A small encoder-decoder image transcriber, trained from scratch.
Data: trained on seven-segment displays showing three digits, 97500 training examples, 4.0 epochs.
Rows from block 4 of the image encoder, named by matrix and row number. Rows with one number belong to one channel. Each number is 200 + 40 x the weight over its row's rms, rounded and kept within 0 to 999. All counts start at 0. After the name is the row's rms in percent of the matrix's.
# convs1: grouped (8 groups) 3x3 conv (encoder.blocks.4.convs.1.weight, 192x24x3x3, standardized in use), inputs within the group 15-17, a 3x3 kernel for each
# convs2: expand pointwise conv (encoder.blocks.4.convs.2.weight, 384x192x1x1, standardized in use, transposed), outputs 140-167
convs1.9,097,180,205,213,122,220,239,165,234,147,204,206,224,198,239,195,232,172,198,237,229,248,205,201,181,236,189,161
convs2.9,102,232,203,155,200,193,221,107,196,197,223,240,187,283,164,133,143,180,189,181,215,176,96,157,240,187,179,273,230
convs1.10,097,215,149,169,177,169,181,149,145,260,216,215,219,182,235,163,194,218,194,234,166,211,198,194,195,175,271,173
convs2.10,101,180,150,224,206,264,260,196,191,232,218,228,209,182,194,109,165,253,183,190,242,209,236,248,209,229,192,266,236
convs1.11,105,199,190,237,182,234,196,172,208,181,264,193,143,238,182,133,201,235,246,250,177,168,248,166,152,124,255,217
convs2.11,103,217,245,193,245,227,215,166,157,171,259,256,220,220,197,183,202,165,212,166,208,171,193,120,166,202,185,229,181
convs1.12,098,172,154,162,189,231,187,176,224,218,252,197,200,220,148,168,207,167,199,249,305,223,194,187,186,203,144,185
convs2.12,104,226,185,135,170,191,212,215,233,195,218,233,207,125,204,154,230,173,163,202,244,194,265,181,249,217,242,202,191
convs1.13,089,190,221,155,243,189,189,244,129,243,232,257,181,233,202,184,259,198,146,210,263,299,113,217,191,209,210,190
convs2.13,099,283,195,212,162,137,206,243,254,86,225,208,279,136,148,141,109,166,331,196,171,230,189,181,182,189,232,172,248
convs1.14,093,225,228,209,181,203,233,269,237,210,198,232,190,184,211,193,146,202,226,150,204,236,174,254,155,149,181,209
convs2.14,085,234,182,218,263,163,183,315,193,270,233,178,241,223,257,183,199,187,168,208,209,184,226,252,178,216,176,191,166
convs1.15,096,212,207,180,157,250,178,241,188,197,260,256,255,254,217,186,207,203,225,212,208,312,252,183,228,187,198,287
convs2.15,102,187,276,123,296,210,218,269,212,156,291,188,190,173,208,231,256,202,250,193,151,246,237,256,176,203,199,230,130
convs1.16,091,205,204,206,260,169,208,209,110,167,192,212,213,182,238,203,256,249,204,295,177,249,147,234,166,226,209,165
convs2.16,080,257,155,215,205,206,205,263,199,216,197,258,170,151,193,233,199,267,288,202,162,237,144,162,172,227,168,300,282
convs1.17,100,148,176,185,206,227,227,219,242,190,232,143,250,233,176,246,193,205,211,176,135,213,190,198,218,197,202,182
convs2.17,101,217,223,172,226,325,151,248,183,164,159,240,174,194,96,176,194,221,129,167,225,233,216,134,186,180,176,211,202
convs1.18,085,207,170,157,149,223,149,161,242,218,261,281,214,262,158,212,230,198,244,260,250,253,229,168,240,222,268,308
convs2.18,087,153,180,190,221,139,386,176,255,253,239,241,220,181,183,227,202,191,245,123,156,223,245,257,158,166,319,254,262
convs1.19,097,166,212,191,235,269,223,254,267,200,256,248,230,228,162,244,214,126,254,220,232,182,253,209,253,250,213,214
convs2.19,090,182,202,155,135,194,260,138,188,246,220,254,137,183,163,177,161,158,214,169,188,316,184,215,250,231,187,185,237
convs1.20,095,179,232,190,115,252,218,212,248,183,168,174,219,187,161,186,223,232,229,177,159,264,215,197,214,238,268,174
convs2.20,097,207,226,262,215,204,134,153,180,226,155,178,189,193,162,150,142,218,114,169,229,218,165,219,176,242,176,210,187
convs1.21,093,299,141,216,255,201,145,205,171,137,217,220,269,179,203,166,237,281,149,172,263,302,149,203,197,254,201,200
convs2.21,089,279,190,238,170,125,176,198,212,165,182,178,237,181,208,203,175,109,179,239,136,259,115,171,235,188,164,233,281
convs1.22,101,170,217,148,189,172,187,218,190,206,219,270,210,202,197,205,267,187,229,199,238,254,216,195,224,280,187,199
convs2.22,097,207,154,232,213,284,175,204,190,182,180,194,163,204,238,180,198,211,184,97,173,222,130,288,113,247,177,211,181
convs1.23,108,197,221,269,184,130,156,148,229,154,234,224,219,249,219,216,246,217,178,230,239,221,234,154,210,236,181,174
convs2.23,097,186,215,164,159,231,218,193,238,249,206,218,198,261,208,217,212,200,257,199,234,214,249,133,202,260,264,263,212
convs1.24,099,216,215,186,218,208,172,228,210,228,197,192,189,182,195,195,183,200,202,161,145,219,221,189,165,245,173,245
convs2.24,092,244,132,243,186,188,143,174,175,193,226,175,232,223,242,150,256,171,199,217,213,208,235,216,185,133,265,252,190
convs1.25,109,160,178,235,208,197,215,177,194,185,242,243,147,182,253,199,240,245,216,227,190,197,152,234,187,189,217,173
convs2.25,095,192,146,121,231,206,135,153,191,246,238,237,243,182,100,217,103,224,180,194,246,252,240,220,170,131,217,152,149
convs1.26,110,227,181,202,240,241,185,226,171,218,144,211,137,178,254,188,140,209,113,241,180,201,187,159,176,231,175,197
convs2.26,105,132,178,182,184,269,229,208,241,271,221,180,168,92,154,164,207,230,298,206,253,201,163,202,186,153,316,167,284
convs1.27,107,173,265,184,210,191,223,200,202,160,156,191,168,130,284,212,224,214,227,220,188,196,252,227,229,208,204,226
convs2.27,093,242,259,170,180,287,247,196,180,226,234,221,197,232,233,211,236,153,204,254,177,215,245,178,202,152,211,201,182
convs1.28,103,218,173,161,171,172,159,234,215,232,167,224,195,206,244,209,156,199,164,221,224,150,202,189,204,177,211,205
convs2.28,097,221,241,200,225,237,126,159,118,165,205,213,280,186,165,148,139,202,248,224,166,209,176,245,224,167,148,247,246
convs1.29,104,241,214,188,172,173,183,193,249,241,218,208,197,183,183,177,180,148,233,247,229,210,193,183,193,216,152,226
convs2.29,106,182,132,253,165,233,206,132,208,142,236,173,177,169,225,185,189,157,178,143,160,194,211,192,171,232,186,234,303
convs1.30,104,169,167,239,203,213,199,231,218,168,156,196,118,228,205,179,221,134,224,194,253,148,187,202,257,162,187,144
convs2.30,095,223,256,156,215,172,243,215,233,229,248,248,195,116,177,227,304,270,128,250,202,224,241,227,245,176,204,218,171
convs1.31,100,206,167,203,186,207,185,215,265,152,176,235,203,175,242,136,157,161,256,192,189,229,179,195,247,223,171,172
convs2.31,099,244,199,172,190,223,255,144,200,241,208,236,180,166,246,173,198,269,201,159,217,236,222,173,184,228,208,234,135
convs1.32,100,191,183,151,193,228,247,157,221,293,168,160,206,263,213,178,237,253,161,193,221,192,188,208,222,211,184,185
convs2.32,091,223,205,237,219,141,225,193,154,189,223,146,164,223,210,208,230,185,211,195,197,128,204,189,267,248,199,212,188
convs1.33,113,206,221,236,167,191,193,152,119,251,132,169,208,164,162,160,297,227,187,179,202,208,184,198,208,194,206,184
convs2.33,116,228,111,210,246,160,188,200,257,280,215,241,192,179,217,270,198,190,194,202,218,144,201,168,228,173,298,215,132
convs1.34,107,205,182,197,191,197,135,212,165,155,199,249,248,191,195,270,211,210,259,203,251,173,233,188,167,198,183,216
convs2.34,101,173,211,195,240,158,221,164,221,141,282,150,216,206,274,161,182,181,208,219,207,168,197,230,134,185,161,219,181
convs1.35,100,217,212,127,195,203,184,214,200,201,246,243,211,240,242,156,209,244,164,236,145,217,220,172,223,204,201,247
convs2.35,104,236,182,196,235,132,224,262,221,239,193,225,133,122,210,143,197,179,216,166,137,223,197,165,182,159,276,224,150
convs1.36,100,157,233,179,204,213,245,196,230,196,239,172,188,194,182,140,94,160,186,195,188,177,178,190,200,215,148,222
convs2.36,101,269,129,160,228,188,243,175,228,228,175,221,199,156,216,186,141,275,174,96,259,160,230,252,181,164,258,170,229
convs1.37,111,197,189,183,154,228,248,217,220,221,163,188,182,203,134,185,120,129,171,227,197,213,222,193,168,244,194,171
convs2.37,108,196,266,147,216,152,233,239,210,163,218,205,306,204,157,154,159,194,175,201,192,250,229,225,213,184,146,238,192
convs1.38,107,252,231,229,203,220,232,215,167,214,171,155,223,219,213,192,232,229,199,243,200,198,191,167,187,181,219,188
convs2.38,107,198,285,178,141,236,194,189,177,119,237,164,167,204,215,125,143,149,167,135,206,214,153,187,196,258,208,249,216
convs1.39,109,188,205,187,191,189,200,250,194,132,236,202,278,197,215,253,201,197,231,191,190,196,185,201,196,175,158,247
convs2.39,120,240,143,167,188,99,184,268,208,269,195,188,259,251,290,210,185,230,192,192,234,183,167,151,160,212,173,163,203
convs1.40,100,188,179,194,266,204,139,224,230,173,205,208,198,236,220,232,160,183,135,222,218,167,113,167,227,208,224,152
convs2.40,096,159,135,180,191,232,165,211,205,159,193,193,244,236,247,158,152,201,208,164,230,142,195,200,155,225,161,245,109
convs1.41,099,254,199,222,147,208,153,184,149,245,253,225,144,266,230,172,194,203,209,207,202,258,170,203,193,241,223,182
convs2.41,089,173,150,204,167,288,150,167,226,189,202,179,142,157,218,177,131,210,184,153,245,160,215,255,232,190,221,172,209
convs1.42,107,272,260,215,154,208,189,220,185,207,139,191,240,193,132,315,172,272,197,240,219,179,251,213,207,216,231,159
convs2.42,102,187,252,139,202,204,258,148,171,183,178,212,229,190,221,193,264,242,177,263,232,232,246,202,216,169,196,242,175
convs1.43,099,176,242,215,211,206,281,241,150,181,165,125,240,185,242,233,192,200,205,202,230,162,255,156,206,282,153,220
convs2.43,091,191,201,126,170,92,166,185,204,175,233,221,152,200,296,191,194,242,143,211,183,234,271,246,201,160,143,151,127
convs1.44,100,179,170,180,235,183,252,208,214,194,216,186,151,150,170,244,186,195,237,220,214,201,210,225,163,221,140,114
convs2.44,091,202,228,145,329,237,195,228,176,191,210,221,266,141,160,210,168,248,253,171,161,195,227,177,217,150,257,186,187
convs1.45,107,166,244,214,196,200,208,194,185,146,167,202,142,252,252,177,230,241,200,220,192,195,184,195,206,161,230,247
convs2.45,107,176,205,207,244,234,94,221,183,229,262,191,168,228,182,212,213,220,153,203,253,167,142,175,228,189,169,220,203
convs1.46,114,234,248,195,200,202,274,181,215,133,204,198,181,231,273,157,190,231,198,214,179,258,163,158,219,234,193,218
convs2.46,099,175,199,276,223,206,248,299,217,131,177,288,161,204,209,198,166,238,219,244,190,161,128,196,142,229,172,198,253
convs1.47,105,215,161,243,238,226,163,203,202,205,135,162,148,220,182,197,229,286,176,164,187,227,240,211,241,235,238,271
convs2.47,099,214,227,167,169,209,204,141,154,234,247,246,227,206,136,159,187,195,197,145,116,167,172,207,187,250,192,232,137
convs1.48,110,188,146,201,136,219,215,247,364,318,204,221,219,215,278,243,130,185,181,186,196,214,235,236,224,195,180,203
convs2.48,097,201,193,130,192,221,287,145,190,272,103,161,157,179,243,188,241,252,195,220,189,202,177,207,206,228,198,102,201
convs1.49,107,362,121,214,211,223,227,165,198,197,126,129,181,142,170,223,239,253,335,155,218,225,241,166,137,222,189,214
convs2.49,108,226,263,237,176,207,180,198,182,147,250,147,233,249,226,152,268,187,164,237,247,205,168,200,175,179,222,231,227
convs1.50,093,213,150,210,202,152,233,150,277,176,221,180,257,228,206,342,162,130,122,158,155,202,214,226,214,191,158,178
convs2.50,091,248,200,212,184,194,197,193,233,219,224,162,216,282,211,194,231,255,152,195,210,240,271,174,171,276,217,215,244
convs1.51,107,181,311,272,210,210,336,163,67,185,191,220,246,164,177,167,208,218,172,222,183,191,206,192,184,255,216,231
convs2.51,108,157,204,233,204,213,154,127,175,227,188,165,203,214,161,187,215,237,178,213,221,142,165,244,150,248,141,207,157
convs1.52,103,199,196,143,167,319,156,171,224,131,105,177,226,194,218,236,169,122,164,153,178,235,179,113,254,196,213,155
convs2.52,096,133,212,154,194,174,155,214,245,170,200,148,206,243,249,155,192,187,239,245,214,206,196,234,227,171,185,179,274
convs1.53,103,232,188,245,179,172,212,243,160,117,126,195,244,326,273,136,115,127,103,158,165,214,221,200,162,196,203,238
convs2.53,101,139,263,223,138,253,179,145,186,143,183,171,172,246,202,206,132,197,185,181,252,279,214,190,203,217,140,231,215
convs1.54,108,260,189,246,214,144,229,187,204,145,214,123,313,253,155,344,202,194,237,165,149,267,183,169,231,199,193,225
convs2.54,110,237,218,217,190,132,172,211,204,205,261,199,229,201,209,192,271,224,147,261,220,231,197,258,216,177,197,225,195
convs1.55,095,166,242,176,156,202,225,225,156,124,280,262,110,172,219,150,182,214,244,179,170,195,230,180,208,187,216,219
convs2.55,097,162,214,243,205,215,199,146,171,232,194,140,251,190,211,174,193,245,120,173,149,140,205,223,142,247,180,204,277
convs1.56,104,182,223,260,92,169,227,144,149,239,188,189,215,236,275,202,191,240,149,184,239,260,145,194,229,177,191,189
convs2.56,102,194,170,161,175,159,193,151,180,211,196,175,183,195,136,220,170,264,175,160,197,277,205,170,189,211,222,169,185
convs1.57,111,250,168,161,310,171,160,221,318,191,176,129,87,299,167,195,200,156,189,168,191,157,188,146,229,161,190,197
convs2.57,107,174,174,170,269,324,206,206,243,202,192,196,166,111,136,168,225,171,196,219,150,152,221,165,206,172,247,143,207
convs1.58,097,256,250,229,300,190,93,239,162,243,267,263,184,179,226,173,265,140,265,262,208,173,192,223,231,189,253,161
convs2.58,096,249,251,235,231,179,288,174,202,195,242,209,181,133,247,167,140,169,143,195,161,222,213,218,228,215,252,250,197
convs1.59,098,158,135,232,222,181,247,196,208,156,208,152,116,246,175,199,119,171,249,184,193,192,181,164,202,178,210,246
convs2.59,097,225,180,192,271,227,261,200,267,165,199,148,164,220,170,211,224,172,241,228,216,189,92,118,248,207,207,176,118
convs1.60,104,169,283,180,128,150,211,208,175,250,119,137,146,124,139,141,262,238,166,194,189,178,171,201,204,198,181,215
convs2.60,102,182,256,190,164,112,254,186,227,261,171,238,199,195,215,186,158,246,233,257,194,210,177,183,152,191,226,197,223
convs1.61,099,203,272,229,241,141,245,289,153,121,144,244,137,216,185,143,227,134,164,176,203,167,206,166,246,185,215,217
convs2.61,095,194,226,198,283,177,135,224,222,212,240,186,186,197,159,277,274,189,217,201,249,204,216,184,214,209,223,182,236
convs1.62,103,142,61,130,177,161,205,248,177,153,168,148,185,271,181,210,253,197,268,130,192,172,204,164,176,222,241,219
convs2.62,110,177,226,215,249,206,213,192,246,214,226,127,253,162,218,255,197,171,209,252,219,171,219,159,227,167,235,169,213
convs1.63,099,217,168,240,200,224,289,153,182,217,214,262,225,171,173,204,181,132,163,237,201,209,212,172,148,179,235,212
convs2.63,096,182,233,229,192,197,239,196,223,203,158,235,208,236,175,159,230,210,235,226,210,240,264,209,208,168,182,185,171
convs1.64,100,204,262,200,201,200,139,240,228,173,170,246,163,113,150,268,135,149,220,255,256,192,184,216,243,184,193,205
convs2.64,108,217,173,193,220,204,204,120,150,209,144,225,274,245,176,302,181,246,156,180,233,192,230,286,278,283,227,195,228
convs1.65,098,224,198,228,222,270,189,241,226,242,109,52,133,115,172,202,252,204,145,217,189,173,222,175,157,231,198,186
convs2.65,093,174,244,213,230,220,195,212,295,225,216,182,197,135,142,207,236,248,217,191,124,248,279,289,172,168,215,254,194
convs1.66,101,244,217,218,165,245,132,159,175,189,340,195,212,165,168,257,142,164,124,199,226,152,205,159,201,187,176,155
convs2.66,094,197,208,262,191,197,275,179,202,102,229,272,225,205,203,251,295,270,223,203,193,229,155,139,259,321,146,262,185
convs1.67,104,210,218,161,141,188,298,156,238,219,125,156,337,201,238,285,191,293,216,181,197,220,231,165,199,194,249,176
convs2.67,098,206,230,285,238,166,224,189,215,191,160,200,188,243,249,175,233,160,219,129,150,227,160,202,207,173,157,222,194
convs1.68,102,231,191,227,251,239,197,242,186,279,228,99,102,117,217,292,131,264,253,191,169,204,236,243,222,209,263,230
convs2.68,096,205,237,271,180,209,257,247,199,140,204,218,221,190,190,244,189,216,206,299,225,186,151,236,197,209,261,151,172
convs1.69,099,179,212,251,248,157,180,199,102,199,214,126,152,315,176,134,158,143,246,196,177,212,278,199,200,178,211,189
convs2.69,102,270,181,206,155,182,195,182,180,204,158,235,179,167,185,301,212,167,134,183,197,183,233,216,209,195,137,192,205
convs1.70,107,166,281,275,186,255,217,204,102,90,251,208,239,206,178,232,203,193,194,259,238,170,194,181,192,207,222,201
convs2.70,108,170,226,153,191,268,191,144,256,178,182,225,299,197,210,191,180,228,184,251,229,148,126,216,192,249,166,298,218
convs1.71,107,159,174,144,223,166,112,242,172,205,117,305,133,231,269,263,139,285,217,184,196,140,188,290,202,242,226,212
convs2.71,098,251,202,195,203,179,198,169,191,234,181,234,207,242,239,176,196,123,215,339,191,98,211,144,169,159,189,248,192
convs1.72,104,177,232,186,222,233,229,177,160,226,177,176,192,202,208,250,204,189,193,288,233,200,193,184,190,234,218,176
convs2.72,096,202,176,177,146,203,204,197,177,181,177,161,175,194,155,195,93,173,190,233,189,182,221,182,156,226,161,256,80
convs1.73,098,205,232,165,253,157,153,218,155,171,161,233,174,187,177,165,199,199,170,201,164,169,202,181,175,204,186,189
convs2.73,108,194,224,239,188,255,246,192,227,181,230,203,199,241,240,179,162,221,181,155,202,219,161,295,183,164,139,203,228
convs1.74,099,133,212,237,196,223,207,152,197,150,279,231,185,209,178,195,187,178,165,192,210,186,187,226,196,172,228,232
convs2.74,111,207,158,144,174,232,252,218,161,191,230,198,165,173,153,176,233,197,168,192,189,224,224,250,176,223,225,210,142
convs1.75,093,285,274,194,221,178,160,241,229,190,193,196,244,201,190,146,228,218,192,216,217,234,151,200,174,222,222,227
convs2.75,082,223,173,205,291,157,105,243,184,190,230,194,247,163,235,177,160,294,250,201,228,228,232,200,214,237,194,194,244
convs1.76,088,259,250,200,235,166,225,217,142,197,207,190,189,206,186,234,169,188,225,260,207,216,175,231,191,176,224,193
convs2.76,098,216,193,257,185,227,228,213,228,207,208,204,188,174,220,167,228,232,219,134,170,217,225,252,211,167,151,266,268
convs1.77,100,233,181,214,197,206,249,242,175,181,220,228,216,215,174,157,200,258,153,183,207,188,204,244,182,208,194,222
convs2.77,092,224,162,203,238,282,250,175,221,151,183,208,214,204,116,203,290,203,191,169,146,207,134,172,271,128,213,238,250
convs1.78,089,264,237,254,233,194,197,196,230,179,193,221,195,169,194,203,235,179,176,191,208,238,202,208,229,195,189,207
convs2.78,094,208,240,177,179,211,234,243,214,286,213,186,181,215,214,209,196,208,174,187,231,151,180,285,203,213,154,146,216
convs1.79,100,215,203,181,166,139,189,254,219,235,213,233,163,224,188,198,158,207,161,249,186,210,160,245,211,255,165,210
convs2.79,098,139,170,100,225,170,236,224,174,199,165,196,205,200,242,263,266,193,211,117,198,187,141,210,234,196,167,198,141
convs1.80,100,220,196,265,267,208,221,186,172,145,181,250,164,174,225,173,197,197,175,205,217,227,185,185,164,176,201,248
convs2.80,103,157,192,288,143,185,191,227,179,200,185,240,140,213,181,215,141,122,166,158,165,150,238,233,102,172,162,202,182
convs1.81,092,217,207,207,207,232,151,208,279,183,178,190,172,206,212,168,167,174,205,162,193,225,220,201,216,220,203,180
convs2.81,090,185,282,114,269,196,186,186,210,154,216,250,226,128,180,221,247,311,188,234,190,196,161,236,142,208,235,168,245
convs1.82,095,192,200,172,160,148,163,219,209,194,239,156,246,209,214,191,178,205,224,179,198,130,219,208,233,233,263,165
convs2.82,088,232,180,158,242,121,286,235,179,116,250,217,171,168,123,164,128,135,173,211,206,153,147,193,197,149,226,237,156
convs1.83,096,181,221,222,210,258,201,157,167,244,279,224,159,248,220,229,171,242,210,210,213,190,198,196,211,204,237,197
convs2.83,093,205,199,220,207,274,191,159,187,184,185,179,255,306,281,195,299,197,175,197,190,152,128,250,230,191,171,247,201
convs1.84,099,147,231,256,256,78,207,181,194,146,192,141,156,252,223,180,222,189,227,166,182,240,208,216,223,208,194,170
convs2.84,088,182,134,223,213,257,150,230,178,185,201,199,229,168,206,222,257,202,185,212,202,165,183,222,99,234,199,225,146
convs1.85,091,166,190,228,186,245,239,129,225,212,228,175,184,194,189,193,211,235,182,217,196,210,227,223,178,156,202,198
convs2.85,093,205,170,184,183,171,276,163,243,191,172,236,186,256,247,210,206,295,182,207,125,164,326,220,187,152,125,126,199
convs1.86,093,167,202,236,196,265,162,198,205,196,158,190,287,193,213,155,208,194,162,232,175,191,181,221,213,189,213,216
convs2.86,078,243,207,203,171,186,171,208,209,251,229,122,215,223,183,249,211,210,166,186,183,242,227,201,248,158,173,208,60
convs1.87,097,298,197,212,168,188,177,166,150,175,157,178,255,237,213,184,166,213,229,267,174,217,189,152,182,147,185,206
convs2.87,103,155,215,147,207,246,194,190,222,165,200,149,201,235,144,214,182,207,201,184,173,173,127,199,177,193,198,207,187
convs1.88,096,232,161,205,305,200,203,168,234,169,213,173,212,166,214,214,175,184,224,197,209,185,192,217,242,217,196,199
convs2.88,102,197,209,272,185,154,209,189,242,139,134,265,244,159,208,234,203,246,211,263,204,188,128,277,168,233,214,176,277
convs1.89,097,158,214,210,167,190,187,246,215,210,170,196,251,221,199,180,236,193,224,205,213,153,198,170,227,224,231,202
convs2.89,102,191,168,204,201,173,240,145,200,196,185,231,113,189,257,223,218,241,179,185,227,153,173,200,201,189,275,191,206
convs1.90,098,237,219,232,205,190,136,219,137,200,141,165,186,224,199,215,221,291,214,179,217,180,180,178,172,233,171,207
convs2.90,093,198,249,98,217,136,162,116,275,189,195,205,254,230,232,194,174,140,223,220,161,199,174,160,188,248,200,238,240
convs1.91,094,216,243,145,144,196,201,209,203,195,110,208,195,256,168,201,171,185,156,186,202,170,200,206,182,212,198,193
convs2.91,101,161,169,144,180,202,196,218,270,182,197,150,145,206,124,217,154,192,192,151,211,243,136,162,184,187,182,226,126
convs1.92,103,212,125,154,237,239,186,174,253,271,192,206,260,179,167,161,168,161,216,164,186,178,208,177,204,239,180,214
convs2.92,105,151,235,191,200,212,217,168,232,205,146,225,207,167,150,220,149,318,226,196,214,195,210,213,253,173,194,163,176
convs1.93,092,155,182,228,166,183,209,169,189,158,158,247,220,208,209,194,200,246,196,282,216,204,161,194,204,199,209,213
convs2.93,099,120,201,187,165,227,205,203,238,134,200,201,225,259,233,205,195,167,250,203,209,179,170,227,205,241,141,249,137
convs1.94,101,214,186,280,210,187,235,221,160,144,215,217,229,238,234,207,164,209,167,214,221,207,197,253,201,211,207,196
convs2.94,098,69,214,203,172,148,174,185,203,189,240,235,246,255,180,174,172,238,246,168,207,94,194,178,156,213,157,224,171
convs1.95,096,180,181,223,176,177,177,247,202,214,278,193,185,205,192,197,168,193,210,161,220,181,202,182,229,211,252,204
convs2.95,089,148,198,209,212,191,243,224,147,272,142,238,189,230,149,200,163,202,159,236,194,202,312,188,264,133,207,199,179
convs1.96,104,248,212,172,198,204,160,165,182,245,185,145,95,174,203,221,141,251,255,274,217,193,225,198,130,118,178,254
convs2.96,110,256,183,158,220,242,221,223,242,199,198,223,169,133,209,167,191,156,154,209,280,248,202,181,218,166,191,203,158
convs1.97,100,168,189,196,219,202,208,224,160,243,236,158,167,181,193,228,145,210,136,178,169,210,172,178,211,295,223,185
convs2.97,101,240,159,215,278,230,206,154,160,188,153,239,121,178,149,270,106,162,235,170,224,165,187,182,238,246,163,215,248
convs1.98,093,248,210,183,268,220,200,197,166,198,221,139,236,199,206,170,154,228,190,235,157,171,200,214,199,186,127,154
convs2.98,093,173,241,182,262,170,226,200,188,222,205,210,143,205,203,242,239,181,231,151,225,277,268,152,286,223,199,156,195
convs1.99,100,214,186,201,164,249,195,168,168,233,172,237,194,188,177,169,186,201,240,202,187,247,241,245,259,207,212,263
convs2.99,093,176,188,224,183,265,223,179,202,184,171,186,257,183,240,180,140,218,218,228,140,208,148,201,172,137,262,162,173
convs1.100,100,210,141,222,160,213,210,204,220,188,184,181,239,208,136,219,213,204,169,180,153,214,236,230,192,166,123,211
convs2.100,100,147,216,224,158,203,208,194,210,158,193,257,164,232,221,268,230,214,206,234,203,274,210,224,218,123,222,231,167
convs1.101,104,266,176,179,200,234,203,209,228,268,223,221,193,169,229,212,149,185,229,319,250,158,123,247,220,207,216,288
convs2.101,107,172,160,150,199,224,183,198,199,200,175,183,165,216,204,177,162,240,181,154,243,267,186,198,200,222,201,214,206
convs1.102,097,216,208,144,238,188,205,223,179,215,199,208,219,201,181,195,187,222,175,250,240,213,288,171,185,219,192,169
convs2.102,089,212,239,159,215,225,185,248,224,210,211,235,177,174,203,199,139,163,150,181,184,143,113,198,273,219,168,173,248
convs1.103,100,199,204,213,251,181,208,266,104,188,205,190,197,179,197,228,187,154,177,185,262,233,175,139,250,203,142,157
convs2.103,093,168,142,192,206,197,189,208,162,239,173,142,192,263,217,198,236,241,222,181,191,166,109,179,199,164,178,182,230
convs1.104,106,227,149,255,151,220,238,174,198,189,139,183,267,159,198,234,194,178,213,130,229,203,197,170,239,142,189,218
convs2.104,088,199,218,140,218,167,155,290,176,220,214,154,206,175,130,217,187,153,175,235,217,238,162,242,179,195,269,183,192
convs1.105,102,194,198,163,168,138,234,247,225,160,225,201,178,247,188,198,160,204,176,226,250,190,213,133,237,230,200,153
convs2.105,095,219,182,247,241,152,151,253,164,273,202,253,201,159,171,184,248,245,199,248,225,259,145,187,259,139,219,200,172
convs1.106,107,172,206,238,214,136,195,180,140,233,208,185,249,177,142,229,219,184,144,211,214,176,155,188,240,204,149,223
convs2.106,100,202,214,174,249,225,218,148,186,242,190,151,239,210,285,163,205,235,235,171,179,213,163,183,295,245,151,187,268
convs1.107,099,166,266,225,208,168,264,218,190,214,222,228,219,151,137,183,189,214,156,140,189,262,234,236,288,213,199,173
convs2.107,099,250,208,211,192,293,175,170,163,180,164,217,216,183,214,194,183,218,224,142,166,230,123,197,163,236,174,164,236
convs1.108,099,233,237,200,217,176,132,214,249,267,155,180,167,177,235,188,205,149,168,153,204,204,210,153,222,231,247,208
convs2.108,099,256,211,215,179,244,189,161,197,186,217,246,190,170,207,198,204,233,116,155,143,228,195,181,221,170,202,248,130
convs1.109,107,148,162,145,165,251,178,170,205,265,217,222,198,151,177,230,191,173,179,123,168,175,182,176,224,164,193,212
convs2.109,104,227,137,177,122,165,222,295,206,230,215,198,171,170,126,209,231,139,201,261,169,224,222,167,271,165,268,226,202
convs1.110,100,247,178,207,189,218,206,220,234,200,240,216,219,148,230,182,207,242,209,217,193,202,174,157,207,208,258,183
convs2.110,097,176,151,177,224,225,176,186,179,199,193,216,255,166,192,249,202,167,222,214,132,213,241,183,243,242,236,191,155
convs1.111,111,233,194,195,182,121,211,183,170,216,234,152,196,206,190,193,152,268,181,292,250,223,233,184,142,215,178,216
convs2.111,114,210,224,154,254,262,213,150,214,201,200,160,259,179,253,181,227,209,244,213,197,251,227,234,259,215,229,233,131
convs1.112,108,227,199,171,229,187,172,218,237,143,171,239,185,193,178,199,222,193,168,192,193,150,204,183,152,259,201,141
convs2.112,093,208,252,194,242,192,192,239,176,208,171,211,242,175,200,255,190,210,193,194,184,215,195,186,167,209,185,129,106
convs1.113,110,233,159,221,171,202,88,131,208,143,149,210,241,185,168,201,163,170,173,196,192,211,172,208,159,135,266,170
convs2.113,110,177,236,225,148,232,220,212,184,146,185,225,235,201,229,227,304,158,212,179,143,171,43,281,159,268,221,126,144
convs1.114,096,245,227,206,180,206,192,248,207,224,237,208,122,221,213,232,194,224,266,166,227,208,187,211,179,164,202,171
convs2.114,090,228,253,212,160,245,217,206,195,213,173,199,158,213,176,195,167,227,207,124,185,135,116,198,186,218,193,212,279
convs1.115,113,222,185,206,234,187,217,180,201,195,196,265,177,184,203,277,205,174,184,244,201,228,210,172,230,214,201,256
convs2.115,113,163,142,216,225,154,288,160,181,161,136,263,140,218,146,193,186,226,213,198,187,172,273,187,236,191,137,201,223
convs1.116,108,211,180,217,229,204,240,196,236,246,149,157,258,239,198,175,227,195,119,235,168,154,245,174,221,184,235,205
convs2.116,108,158,275,204,185,187,274,203,178,147,213,197,216,192,286,190,148,189,284,192,148,145,157,127,183,242,129,165,219
convs1.117,099,231,234,192,241,235,202,174,186,175,243,193,251,237,192,148,215,200,174,260,217,203,217,205,182,172,216,164
convs2.117,108,244,229,251,144,166,146,170,196,190,248,241,212,259,230,192,238,141,189,210,203,166,209,183,277,132,180,199,197
convs1.118,094,255,212,217,203,192,157,185,184,201,182,181,125,181,249,297,191,230,165,207,190,188,218,221,219,180,200,210
convs2.118,092,218,191,133,181,202,127,196,262,238,127,265,234,165,184,218,168,242,232,190,177,140,229,149,170,156,155,177,178
convs1.119,103,184,198,160,223,162,218,196,228,201,209,179,200,290,229,257,269,135,191,256,189,160,155,220,174,189,203,213
convs2.119,101,162,174,152,195,152,197,201,182,242,247,115,175,174,210,257,178,182,205,241,214,304,173,165,175,237,183,207,190